{"dataset": "two synthetic voices taking turns or overlapping, over music, noise or silence", "input": "log_mel", "loss": "mse", "encoder_arch": "vit", "encoder_fused_qkv": false, "encoder_bias": "all", "encoder_layer_scale_init": 0.1, "encoder_inner_norm": false, "encoder_patch_size": [16, 4], "decoder_layers": 4, "init": "trunc_normal_002", "grad_clip": 1.0, "batch_size": 256, "epochs": 146.5, "final_lr_fraction": 0.05}
Rows from block 2 of the encoder of a small masked spectrogram model, named by matrix and row number. Rows with one number belong to one neuron. Each number is 128 + 32 x the weight over its row's rms, rounded and kept within 0 to 255. All counts start at 0. Numbers have three digits each.
After each neuron's rows are labels from the 100 clips, of 14848, where the neuron reaches its highest value: "top examples" is what is common among them. Only what is clearly more common there than usual is listed. The data: two synthetic voices taking turns or overlapping, over music, noise or silence.
# fc1: MLP up (encoder.blocks.2.mlp.fc1.weight, 1152x384), inputs 0-95
# fc2: MLP down (encoder.blocks.2.mlp.fc2.weight, 384x1152, transposed), outputs 0-95

fc1.120:098183130074159112110171100153175181087122124178183190145180101124113092197137137118181173109094168134125099151136129137120135119146178116048142129132131097115156144108132091056123080117111134117120079125170136121095099157083092125149091126140136133135127196054113131062165134172095094143
fc2.120:109148179139176118102106149104103117138104148117120141114117161145118133099118148160134145155104091057146143120125095163161155153119130145116076102130091118018092124089178154114084133111065151121117152119147126155136125089097199073152122116102139107090114158132151170130106128084118056098
top examples: low voice; first voice: low voice

fc1.761:085133096102128099118136153097066123186116133141112118122162126093145118148129039162128094081136105138144153067122143107151142140119181120074126160169125122150144127093138204149200138116125135155126153154095145114091157118123117139162141142132136096144099126099120102089159159094128170083
fc2.761:132098140131094171128106038196125032147098141096167161107129162091112125079150183113153142130121159121202152080152151149137116119133168165090100050101048111136148092113095158137110099130111183165162106140165126119145134111117105111069136127152100140083170089182203131110160095162149163134
top examples: deep voice; first voice: deep voice

fc1.129:105138135175159118187134131102136173171116108158133115127145119138086100097137147091133115094207134175123120136133113076113113147113147156143086121190146123099122022098135140084128134084157106098118149140117112145122082140182072160110159129120136124106087193163212165111132153150072122129
fc2.129:122144152173188143137129142085125149123164149146139132138147093174005132133144120121109112111154132158131126107124150145100153154101200142123130135163133143132120040101127132160158146106134157132118109113129168119182060128190120125114128141146134107164117148142131132108089130141058114159
top examples: child-like voice; first voice: child-like voice

fc1.749:137092125179158128142156117106080118118135075120100129108107143110114109119115112101144164101171128140143103072124111134127147159082246126027156145129121169205141124142142144167177073128107126146094122133127176098133174139155116120159184149094168098199117080129099133117135158067156141104
fc2.749:152115071121101174086102113118124195142130120087138146146131082140146143060141145122135108141114102092137154073130124102121121103110174106096152134142132162119131120163097118100092053193147132107125110162113140135126126096143128123160140078123131122064170174119191113158190100124134111194
top examples: deep voice; first voice: deep voice; mains hum

fc1.425:147063150133119118127120150124129064137166149159070209141138109142109071072132150171135190158101126085131142089123119171161162115092112113122094152147121181186136130119161146042099103120117086119150118158106144138119137109111124137098118165118168102124125235118116115105113130094110116116
fc2.425:073170137136109151145127116135076136125142114125199125120124109132144047114111135116111166102047143120085080123125142113102138111156137114103147132083122094153066171104106097119109119174108139113106110140146117121119101142135058141132124196120116138181126141128124149115131123079121115095
top examples: clipping

fc1.10:122131143200092149148160139104116156151142151077126149093169149132150188115134148147111141122117137100135158134135109102120139151099101139180139102148115167147110106176158113112133118142112131160135125144116125175078163069112119137156110148119172142141112099132098148111061150028106145133
fc2.10:162086182164090136109141158094156131118082172124220109135133080140154205128118120098189128118114130156134124139133137128102085065130145144075131144051130149196179127077075123135197137151148172133122173080121109149101126109159114154104138162108159155127163115115146126133111123105133149189
top examples: muffled (low-pass)

fc1.336:170070112092047136129095106123142097079154173047080144107128135123116159101135154098075090127086105144122151170129151063182103158118141124138113149108176156125134110120151127126125178107132138134129196145052132126162183115127074141132075123137170111148137202125120132131094133132148122155
fc2.336:146160064126085118139114128149070137099138076162166141092136130125156136038108109115110148105178142115149088126128179129075131135122088146148071127138140113178158097111177116139190094234085121152101119145177142075112134160080139185147077176137130112164145123100155152135153126168130120080
top examples: muffled (low-pass); rumble

fc1.607:101138105108151119145129136139060204137151118114111145199100114149117125135135115139151148124106114117170124155134072057083137140146091092096143127200201116109147184139135143085111121184117126092112170121108172180146118095078167139175122132118116131173164169121119093104100132063078106135
fc2.607:150137179117207127119132120129197123140116123115115127146164154116150133238063139152113103088193132185135167121131047100124130168114134118101098131129119126084149111081182000109092134081086164136098099123073120137139143059125111100128161107132123149121143104135109175144120121161156159083
top examples: music

fc1.600:141163132112166125127073144135127161136129086140156173098065145134144138086119125119130098127157140101149145095108205146118080122136131187169126140137179100105080059137132104120123035165122144109136139154137193144124120152140112111115077092194116137166154150131151080119057114067130112135
fc2.600:088118139143136153100134102099123114126131151123204136129147119119083179157191104117141124161010104072159198125139118051165146155122164109104130120108131153067083139153033114107155102092089115138146134103058148103179147039176165125132135174127166170142105098133104109142137123092134149128
top examples: muffled (low-pass)

fc1.145:126161113084255142132113104142093123171116135117085136201159134122133162145118134130160160131127141127136117070124095126136125119146189150156130116176124095120118116171180124207126091142152163103144135111082091137147045083146105124127094121143100161132127082123107057158090109148154160127
fc2.145:222145114172173149125157118101094144135145106150135120163099115150171125190027148027159094050125084189115100147136117109171123107098153123105103129219153153087139104142052009122141135179105103192169127100128124101164143169118123092142174085124121144131093127124122095139135136149146112132
top examples: music

fc1.122:151109123147122079132184058133141110134135111054185164119093114107193152162122157078177188172128124141113053161124156179134140118173144047147107094140111121105140086065079087132091133165149103086136112084074145142158107108136165170142206085078075136148093082182145141188113128138075125132
fc2.122:098077098144168125137113114135116098104156154125125133137114137143124152160134147113114106081180118164147083100124155140078095135091137105132135172134104133153165148159091161177173121123111158187096047165147087120174074161169152109083125144134164121123114104090123091096171041181149151154
top examples: child-like voice; first voice: child-like voice

fc1.714:106109139120047102107098169142137096134181159107139109185067121157107170127133159136105087148062181138111130210128103125139110128086144127118129203052195165125143083135141110192108072086148107162130213129112146084188198148178129147095153124121159100104104178132127106079138125115160127125
fc2.714:141111212156033126117121120150122124137118134152152142118119159122158153092066124076131114119143120123148065128126176149111134117153113148112116118107147152102160096123178087149164139255219154122166125168189114156137087162096155131135125200127155094164165151135123148118131131089130136109
top examples: background: none

fc1.435:146120131082081117118091115119099203157140144169124190114105098132152081189132179098162148115105127163141145108100168000165090117179131147112137141101203108056122116145083139126112133102123138075145165149105134102176093113181094094140132156146147117198163139039149069095131152086134070166
fc2.435:125158106071149135129141131163133093133160104124000141105142127120123115117168152105068127145145112131156100141120139090107122160130097095126070134161154068119094108107194079142160107111071012138072116108089123144160161100119154238168131075152129119202125129116115176140145103159125131135
top examples: muffled (low-pass)

fc1.112:166130123145165106128158099140099170147115138071069142116197124127139127086125063142131098070149165156142160099138130072118141151160146126174130158100132135107154145129131081141128127156131130174122143115080111146129129142124170152168073120146101132141096050102111086159111089055131167145
fc2.112:199162087084177132127131154100067121093128132130103142127120104116144158140145096061126066104126125114092132125132130111140113113110061110121143119170082145107099114171064121121163193185124127185092130099129121085139139172140055126106138081105145144191154120109134125157126116116136142135
top examples: reverberation

fc1.696:080126118078213148117117095091117142153132175144089136119178153134120094095127089148137128109142153162119149097120095177171143133106131140130130141113131149143122167118194096187149166119148148107127100114124103152149112100127137134161101101156094137140159107163129104063105097096136151130
fc2.696:076165133134170145126138126089136133122133134137138124136130129135138126142113134104104104187147135028119170140139148113183121109073138116133129119132105135024088110208062092107118121144152125140124105156167129132172158159152061147083134112099125134200129106129149135122127137063144136144
top examples: music; thin (high-pass)

fc1.86:139171121120128130134079171142074074145170107178138178148095116124105194116112137114126199107142087099143146192109116000141153108153099142103143102167111128125106157099070190133101108144156146102139080127158132186156174099142115120136173144102056140137202150142115064107121156076121074167
fc2.86:149157176061112113143119127123113107142088112129071146141142170110115141151153104162104148110093128124156145121135092115132091128141152136110094128133117123128145140113165117121152142113139097137114121131061097106158149031137108191115148098138103152191131155117116112144127126106140135128
top examples: second voice: none

fc1.81:148127132076255134118129099126081106124124152137072080154085156132113175133128122129104125129139098113140156093118134126184118163168113147159159147177147098075072121143252151185109106157137140080161093131152126103149129070109078089161145106137101124162091085159153132164085127100129134152
fc2.81:112203137102164139146126112144092129114189105122103119116146119143162111142108143102096144214200120073101144116121142151170156119125155076170120125126177135037083127175041086106015086105115060151123098131147114141187137197225116188152122122120126133182121111146126134110156123071126169165
top examples: second voice: none; muffled (low-pass)

fc1.190:071139083154077133131173218114137120180147107041149112132173163125101117106132159131103111178139134126081106123134085141096105126120132167130180109120138145130139093141133169107150091200118155144123122144149152188075102129078072085127179065163169139141054120174173156110142149177134121104
fc2.190:133137140151110117142161043151123135131150107037150154133117151139083172145163139164131089144128098132088104118143160141130123143083130208175181124121125087145139092152090128212168144113170148160125088138109089184186093129097148142174229153135110117220124130125128153173110110122110159117
top examples: high voice; first voice: high voice

fc1.104:131133095069077073136093119165156142120143139160114164123068148128204110181113133149105114069125142150113126185129124149166119117161095069083077143129117148133187182140120138125101152140133064117108131122149115086084144128102128132155125138133118193073154145130100201111098181128134129136
fc2.104:174139158158111117111069062198128148059175210091157149148154086149158144125141122090133144108140129168090116097135160115092094150166104145158124140117084033157123142135157125108180182127164131155107039123127149176170145149124156113177111146077141153155172196098166135126053100134173154108
top examples: thin (high-pass)

fc1.93:056143173167184122140166130087150117130190158126102082156128108127108083062065073167114142142135148110159156059069140074129111143102187182070135093148090104187088039105131121138112101132119172173086135109120141120146105103151080151133187178195140115124110154128129128142148151120146157127
fc2.93:187126105101087178091062138115139166125090101077127206177142141142146143145116177168133114119108141086133096151056156167189112135109103099137115174105134176140141122129116160096125162120085143148085177107164082180140110097127127214139119143103112113142131129082146112129073153100048138144
top examples: second voice: none; background: none

fc1.398:123085146084098206139127145154129110117158155173100151171121106128109255126135149121113071074073058094120122137123155115106130163085115179042128142167180158129089162108171139127141096137108136124117132143122160132159232087124079114145177096111181116143096189189148141122080153101115149125
fc2.398:086100169124093107125098127138171113117123094127106136125122124129110189114142130181153163186063125117156238130126124092112131119108152119146096122036135146175107146068147094118050110144137138124128143121168116161123127149086042135114106134141141111114139088128114190129115097158118141128
top examples: background: everyday noise; engine

fc1.331:125151111102100099157171133186102135108128102127188085144077126119160177032124149117118123105124141117124116044100119134164075137131089121168125131219160127111122116149206116155113051149146148098138171110137138106098096084113110142027119094154148126166085096143171122156112093186161151153
fc2.331:168144140162169143105120125130168146099140169129060129130136096134143209126066135087142113042147105123161140136141093089166147146118131136134104120205165147050152124146092090087141165042124114152149096108092126127171135064186093136141126076146165162156123117124102088139140135172125150133
top examples: second voice: none

fc1.414:113109151114173134146108192143081124096159132080038172184155155135101152094118123156151022104145143102103160119131127181141102155097156118161124175164141166136132142105129107118120134112155096132133116135093152123207178130107090134148113084125155121084095000153132087115111128010133184141
fc2.414:173159093121134113162132120145075147117138082154072144140108122114189112077080114064079089107167154132111061120137132103106132138127056106113141133119132132048102118176127150123103148203159100148108107127135123094134118202066160173091117165127133135182140108119125203151137119152136146118
top examples: thin (high-pass)

fc1.202:069117157124098088188108163106111149149154114170099141086087162116132140149142138163198125161184118117122107120143104096147110152199128096089166118064133133106140121103145159071182073139132132141118143112138171093129059140110107143155153152143130117111115140151169139142163175111149134135
fc2.202:154096115142074112126106196058147074133110096133132161128105157128136107152093141101098166156127125069185117198118116136187171097152133119167132128113158074106135228138155109127098103088085101149119172136162125126136119128133125101121115122117152138090080112145128130061172125151119138106
top examples: deep voice; first voice: deep voice; thin (high-pass)

fc1.526:158097126164143128145150148124119094167124127102134112119164127121163120171134100085033217129123129121093155058137113154105128109053134164120135113111115120099145142128142165181126130098143121219124131085153093159095104172139223118114116131148148114126149158062126094158157205122164144123
fc2.526:116121130119111172130122150115116109151132117149103196137106114110178143159119057100045194124122088099075148155117182106224103123057149147121083091136106153113131168136133133155141081115164137164120120044161073152091112163130131164105082125161127121145154140039119101177150226126125209182
top examples: thin (high-pass)

fc1.601:109151137107255207124144112105119101137112134166076137074128132105136135102125132111139169122111099145114115102128151100165131117112149177137096110129111137129095109159144094193130140128144159153150088151137104125133152075201063102213100080155106149155131108119131153150086115163168150113
fc2.601:160149131122183156118140117132106157142097122137110130138136133109124115132217137095104181218095113093150153161124167134158125113097161140127163121079137129098122117119077107126161102126151080134098129119056159099163154142131165196080169077123149122158142111099125129124133129147119084140
top examples: crickets

fc1.500:128120124065185124130095106134137160184137130141094128178073162128156125135125111091101115105061078131120091198123092085142131113099179161119134101116160127149098129105164131135107093143121158086156133127125130119195163137186123152129130078151110131202121099141134071149098122133119104160
fc2.500:144151092083182134140141113137146109114134110128010139129107095121078149116151144079099067157141144118132142122137148135137108147081172128150115137148148120047132122150083128124043110110175089135098109085103131110190165060080131141134118101164113142196073116125099178134142116110126120199
top examples: muffled (low-pass)

fc1.450:100166144115102087142113110135115146127163098173102178152093134139145089087138089111163142120151109080154162133124115172089145092105192133094142148122201123095163084090135127083098120129126113083130080149191144118048132176137143143071122115135094111169090083090143120091164152093095101177
fc2.450:133130168152155123145123136129151119124085132136075141143130150129151126145135110152140084072118128127147147156127116072152147073112140116099092117216076119112128098137130173122166070062098148104096141101061099133133138038151144139132133099140137126093127153135123147132109100064156141089
top examples: low voice; first voice: low voice

fc1.39:106130100105175157143135131140096134104164153101105117177185161112110255137131147075140080089118165110122127128127057083156141136138156170106129098125161170081155114150161130190090109155132139147111143112120137110161173129133161176096103132123125122124114064199127105128113145095100167130
fc2.39:188106119107149113144127138142116112148141111146137133123106155127173187065189153074140175058196111103186121148136130188074101113100139128114086119165124143058255117079152167120101143175213125148127129115127125149143120059085130167132129151126133118155177118099119132140120149126152167142
top examples: music; muffled (low-pass)

fc1.693:095118169113055110145073139057109088145106145151185094125146111126136104094124115113152169103137097148122179101132180000082157118129183153112126112120096085076150154117137150138086107121152166145148139126134126103209138079152086167173112120099141128107127078142114108157137132110122117092
fc2.693:188159140081114102137064166080134124126101118131170137130125124131168104143129101136103120102160160173104151159125065147129129123153199136101085118142144119071146125134180112091071163124155120170135148055167112133187165101112093193156153116114172127100175164134125143163114133074023133142
top examples: music; low voice; reverberation; first voice: low voice

fc1.525:116117144078162118122149116104126137131138151121170193185175100121106086133127136159140176125102130169112107046126079109169128150135107118065102118233112107157152202098131161102103100126137135091150068124111099122102188141067006138137121111129118132142126102109125095066125139075127137174
fc2.525:128163115158112121123106139124086140120162147143185149096122135143143112067109079170098142089115133080176048115131128077147157111122161127121092133144120129031103121118201091115174171106137088139078111184130112107127123138079152148103118190130136154210129152121157114149126137189138103103
top examples: reverberation

fc1.128:149116049128110054144149141162112142084162210159154099118118119107159153167115111116106040139141087157092187071124128159113112104113130189169144158103110052099078165114133094093112087125147067097083156177161120098187142145149077134119146165162102176107147081108158163134175170090152083070
fc2.128:114104123064161193140097105049113088120045042105108098122191126109130112056103141134132093114119165084112185145135140133103086086093112084107112165133179159084127101176104121100075142141137126097139153089162186081142145092118089105125162105120094100080187123147180102194153115127097200181
top examples: muffled (low-pass)

fc1.756:093155112159175155158155125055140133146073085134062136110085130080113109123121094128143189177135185186043080131099114099128134199119158147079139120112149087154115106145136200104138137142192152149179148106075160105102152169135157074173156132082095105176152143100190136154166146155125138120
fc2.756:144107084131149125139139122198126106113154254081125148117233114127134154128121118089123137119130000138172178125150070109108138121128124146217136101122128085128130156120137116139137144086125124134075085202168091179100123108105130130109078115128141136153088136186131137090108137129074102091
top examples: background: none; muffled (low-pass)

fc1.709:150137196103162139126115153120105142115180142158083136155123110117116235119124178139141074106077179103105140147119114108203115139082144145120108178102157175120119141157170126174129047103157106128120137123141156115168187102119104152139137133094162122161062092141125150123139131062147160136
fc2.709:112123159085064109127134122138076091123151133129094136134106135147166151107023116118120149141127128087175125133125171153100105073117111142108135121074167129008144145134083101110165168130242057116139134148180116123117084161104152173084115172113151123170143126120116094136127125185127170201
top examples: deep voice; first voice: deep voice; muffled (low-pass)

fc1.767:123137127165184130154137107127177087127172139150038141120140148138112136119109115132096168198201160164080132100096117118107111161116179147128151092149121132117076105109114190146142142108159130155162157128098175132100106136142141107095166097102121164135138149130095223127099133171128092112
fc2.767:129098118122102191115172124138118149126151130119118092101096129182141115112114110166159179151137119133108142132148126115066154078131123133132124134162163160075135130108130132128113153100140139156144092149129107132078141129167101122081155093122116180120062146139122123137100129133151078095
top examples: clipping; thin (high-pass); engine

fc1.240:137190127118080154135122159138098123136176186147189080170169070128101112113139170185152117113089164120149146157125142142106134132175130139121101117107192170096120117144153114166134066140133174111131136124193132132154145095122067091090171122110152088170130147085136131103141107155108117149
fc2.240:143162129067131118109131133125127127169149150122119140126136151115128122135083118121127115166129108150137137114121105099108141011117100086134107115125120124144160127120157113090133104192151090114085133156156115159127107105085082065093155122096176119146177134135117202141122087095145101037
top examples: thin (high-pass)

fc1.740:095079110133058125150119221143140147165136132168129134109155145112101134158130139179117117132119111156119207135129135157137047131141132136118133095081122127137134129138146124081104139176151154080120113141112126115026111144098061130131133145192141143110133215165110135028115180183140134118
fc2.740:137178135120094160128072114135146107129130177112137111138094192131076135108132091153129065143073069105137187129125147072136143125144123129093115172125162046128103154198117071138107108132158106179096142101138136093113174093118080190126138116160100126181146106124168162099139116095128098146
top examples: high voice; first voice: high voice; background: none

fc1.366:172139101117126096138131100126093128090141126137178080122106122107176119177129091126089081132145100125061158134126078189087114125222172139139080130169133069145113129098126160133105208151199133092144162138080100128061091140168128124110122126164103122092144107141166099103137128080133133140
fc2.366:163170063144139142113067158105164118183161136151112104119084077119179111164147032115109151146129067163154134142136132126122174183133142086169103123158153122127102070111111156149175150127122159095155173160099141153111113142157140088106107150134171163136130157138176148074111160122082116145
top examples: crickets

fc1.339:103118204115181125162148148103096101142115075059155119137090100108162149156138147129133175169166138131137042119161081181098104148134138104023143105065119134115151134138133130080161106166146137116078120081135155102063133203120118066149136121123138168185143074174169171177140155113158188133
fc2.339:163171072127134182098116093122142142223105095135135118131164146144159111104121137138121184174132188115106132129155153114175161144080072120119152119126168154114113166107142144127135158185123155080103128171118125179087093158125116157142097136095073182151113095080103149164166126154152118138
top examples: clock ticking

fc1.92:144127088097135138170212110129101180109076155154078130105079145107138156111148116080133135118127131141102146177141140051082163148122119129129127167195135131129156125127070116098124147093123101140141132141139085126168164109209128143143170133126130152137122088094199150135113129126114134056
fc2.92:130127123183051156136133114057115148127152112056138174150158150127149113091120083143132123136128136146138089155095229134123106131136086106111101115129052166122120121129055139115108154122105123083161058101158102161153137149095150176133126135123018125115147160104096134151141153161108151076
top examples: crickets

fc1.612:097108162097080141138123137083139142080135147162129150150090161114130138102134184052122158119070097137102163055113123142178144099088134151059120112118069158145112132145082131098111086093138122106139126137149169129152134121181059133042090132163122119189086104087122150080117140154137124142
fc2.612:075125187188103126138157124166205142119075179154105113131107120126116144121191100232143188162118098086186099130129140191106116054120141124136126120033189117126135129060102137116173095071015123126114104112144124165171137057134115238116136160120155114118135151110107154125125092139110141163
top examples: second voice: none

fc1.203:140106100144065119102115121137148047143133144086151095081152127120103116105136146148113155126067090136114162170132104050150090145119128136103110119033089186121099115160107102169179145128099124154125169123088147167198188136150143091120165147138139107119134139145124163141129136173109114103
fc2.203:078133102105103122110120129126113177119116121128204135137135129120130077107196134104114118127144148190084136124139125125058163189128174109145122118100084143227109108111253118126049108176077106144162144130190139102123114186089138104124131140118101122079159110128137184114133124160104159083
top examples: clipping

fc1.177:142120165148150115151113126107161070144217131095105103133123070126122146097109125125136124160133188153145088143103172089150125142149145141077138055110091119137119122134130121168095135134139138153145102098139206116131155074093092132083107119109115185099145119163051171122120108173174122111
fc2.177:115084169171087165111125195062120076100185095125121066104125111170148178085108128140097138126145148138122127171125123084111175110139131143179054073120147137109128047107168116138095135131179149061141182120148100139094115120149136129114165096083070166156093101205160113114107115111106155081
top examples: background: none; second voice: none

fc1.479:072093124110099139164113108160130084155150147081191149242114090120135125186133157158144153125122210117150112105125157121115108121127089123107127196125173148129139134156107125150116095138123122147125164134180187137119102166148130182081110125127148153129104218064145101096139136082145157127
fc2.479:116143112192116162130120134138037127117115126117150156154103111132170128115075110104100127045154150156134046114137158179118111108116133122121068122138164130132170143110181101131109146153188152126122107126162080183098118182060117050143143109105157108126093159150095151123127129099124205157
top examples: high voice; thin (high-pass)

fc1.477:055149119146134123203164158114092115139151142175141085134062111076117146098152076127119129133122112115138177082147215070086135121118124149135137165147132148176116129084097166141125101129113139148114130119111144125093092102145190143131153121190161108080093144113129111132166186177144152145
fc2.477:076111163126154148147122109154145105105156145121121114148167142093109106123105099100158178127158167144109149143086130105156176112108159125184142118139199118129125132182043136165101141106141142140137095132116097102129140171148154078074099143102146112088086172127093110153133149141123102075
top examples: deep voice; first voice: deep voice; quiet level

fc1.726:117157154121141115159115049113108092197162137150176105116180145101142109108137099150084162157161152140142107102135138042090118119102161207128099113182120130078142057060129203126191098061158152153126129139070127119131107135128113135127126101121102116121078168156135119134200174164102163120
fc2.726:141135119130174077133140130138128120062153099152129110145100109139101115136148095107121182125171131160118165132106127131139138128148161153133151089176159116102175092138125132088137136124161168092125111187111156153120117159170142085142092115114132118104130165101133113092110121193144148155
top examples: low voice; first voice: low voice; reverberation

fc1.724:062170131092069146147186149109153115185173162160133111115170123128138144133111094175136138170165149129134134147120142017126159106158119171113161162130135155109132114107106178129129125097100160166129122178097118133020179098104111103120096121168136163065083170154114201075145138204135139126
fc2.724:117138115088166134117155110150098063043082162128123161155166108129080105076133105092110116077122144148087174143114125119100147120138137160101108126167090147105141127191093123174110195153151127173114115069161152139162132128194112129201099100152138128112197093061109114156090069117149112130
top examples: low voice; first voice: low voice; second voice: low voice; thin (high-pass)

fc1.423:112133120135144163193128105103112149156110110148093115091085192105127058089143123133136182165245142135140100135162104079110118136110131132092101176105112137138125122123128149074105076076152157106074134165134136094071054178199139137156168164115160183139108136156123183133108161143098152099
fc2.423:133130160117160101102134195126119087112114150191121157157176149123076118083107130091151109088149095121156141105093146111131115132052144163201153101129081148128122088133127109218100175145147117125100091156129137123169127076076135148175121147131153101131184035171101117087174124101153123141
top examples: thin (high-pass)

fc1.69:154134144132171147155146129123114092139147118134125093145121113120130182069082113113148143120155159116128062165094087121066117151154161138064077122143010124116137099087124145156134124141135129105077116114123131121111117145131109159144130117140114094177128146114140102096166141075153119115
fc2.69:130145097168112135077159135176115084155145076153154132124101174140123133135129111128148134133159146128124060079106103124092134134151138123100124124134042080115113148100101116160140141170161108137112128130071092103138184162171154165132084149078131106168127114146184113113143135092176138098
top examples: second voice: none

fc1.608:115136145053250151135089117144123045099154176081112140158154138135116101080135156129127064117114167125202154123131169249122112081057155161090135180135171123084144132159181113163125068122132152083120132167138160137113080167135140125133186119156148134159159129104159111090165064090098124112
fc2.608:132139103122151123112140118118104086156161130138189122130141149123134066118071111094122147119162114125134160153133103147136140113102111117121079113158114134124119120147096049118083103108059143129144134121145118132153130154121042122103133165104124102128160142125124125112113148054157175095
top examples: thin (high-pass)

fc1.356:123153131074113124133142077123131133136112114097159109112156134119191122159121111139087134145146114119126111125136174020138111117102117178124145124137113130087123131146140179111154092107136157101126134181114120141103150142132105078095102120111097153149143126104115159133151108205182151091
fc2.356:112090148081125108121110137119131152132137119164105151134153087142194176178125085164080132161093156074133122150127156132089086100129077165147065121122085189108152116047099131137139127124146088100126112143102179183086111110096118139135076066097092146126170128135089122080156099153164126132
top examples: music; thin (high-pass)

fc1.763:123141144132127141227126108063101164195157124164166089097163118109112092104154098128119136136187164116148163116149104048101115132088141205125106125187114141091128062074123182082123105109132163172112115129114157116096125128134095155125156102171123129103083204157135141116158202169109173148
fc2.763:135166119155173099128162106117142114064123150167098087154126108134043072093117117097115162114159092163120178109102098115140141148097170136139176120176133108105098121136134086109085150126145139142113156158150158113161122128156121093148116127128150114135128128146160145103164095131123130145
top examples: low voice; first voice: low voice

fc1.739:091126109076172123139150118124114165073110138099103200151171111117129199121129150098146120130110150160117141173124110088093124129113178123078149162126237142084166163093106139088098130133139141111135109118156158079064182100111163099155150088152125146106125129123134109116143109086115159138
fc2.739:086155155151169120117104135146078114095109116129039141135135135130144161091097137121150123130142126125154203138135109112118117138117150119150112123137106128100145112134169121116189136116152094105119119129106144172123125085084156163110114114136142137111108120118149139119123141159133122137
top examples: music

fc1.657:136094086116096047136124167120139171102171142117163075128090067115150122037106114140147071070133082140142185144132142108172144062146146133139126137185122069108148106141136089129126127136153065109075042167156132121160096119104138183142122110129115187074099100136106119081135192138109127057
fc2.657:112107164129128159153132123057128129153051058106134140097181151098132162062129163110150135112140173136111156117153098118096055169077089112079111172117197146153124123164197129000152154143152121141158161116131202124139124135124149080145135143086188136147118170107168143164084072175122178156
top examples: background: none

fc1.668:145129123060075149145125131123137096067139161134101123138053125111115153174132149096084127078082100180128097126128146090169117159089133133102123087084147090127094128154096116194081143084129138144127102156175153104170193093110066124125162096153183103161122255150105154102103099214162136114
fc2.668:028094138168087109128112136154133151153146097135167141100134143111140116088100115151113145243123127129155186150130160118086132129115135152154063141038167133185101122091184188137096100135113146114116137163130144141133118179095129209112108218144125128140190106125143074098139138120130106114
top examples: background: everyday noise

fc1.457:165146106070147134133134129096088138131131125112130085174102121133146071116140149115142120094133161106162113124128102052083106113176091138105135138110198117115110139155114122154155124172151149070119162102119129163190100140109082094196168102136173105195189135046161087101075072098129100122
fc2.457:167141117080115120118126097124190136152152141131155141111152150136121150124107175114099124053168133173134198135120099080151128147135094100143117127165161129122188116134142049126106109063103159134028114140111138146134142059099076147134135052125123116087162120141116235149135126172143131027
top examples: child-like voice; first voice: child-like voice

fc1.676:100194141097152124124175130121092066116153185124165054124185083084137156113120070126142087128117135144138170103111175155110196137104193151059107146181104139196106080141117124160100139178105090151138132117096131128104197103123104120129127127150127117070107107124129079066230131088163151085
fc2.676:099123143122118095094090092105149091138112137167174130117043208108153149168116152135097127144129128089130131221141156134127088132128147104119126179100122123123137212145101141140092063108115150180111163103198111091173102139159146162144149156135134142116081113139136127122174151104116138158
top examples: crickets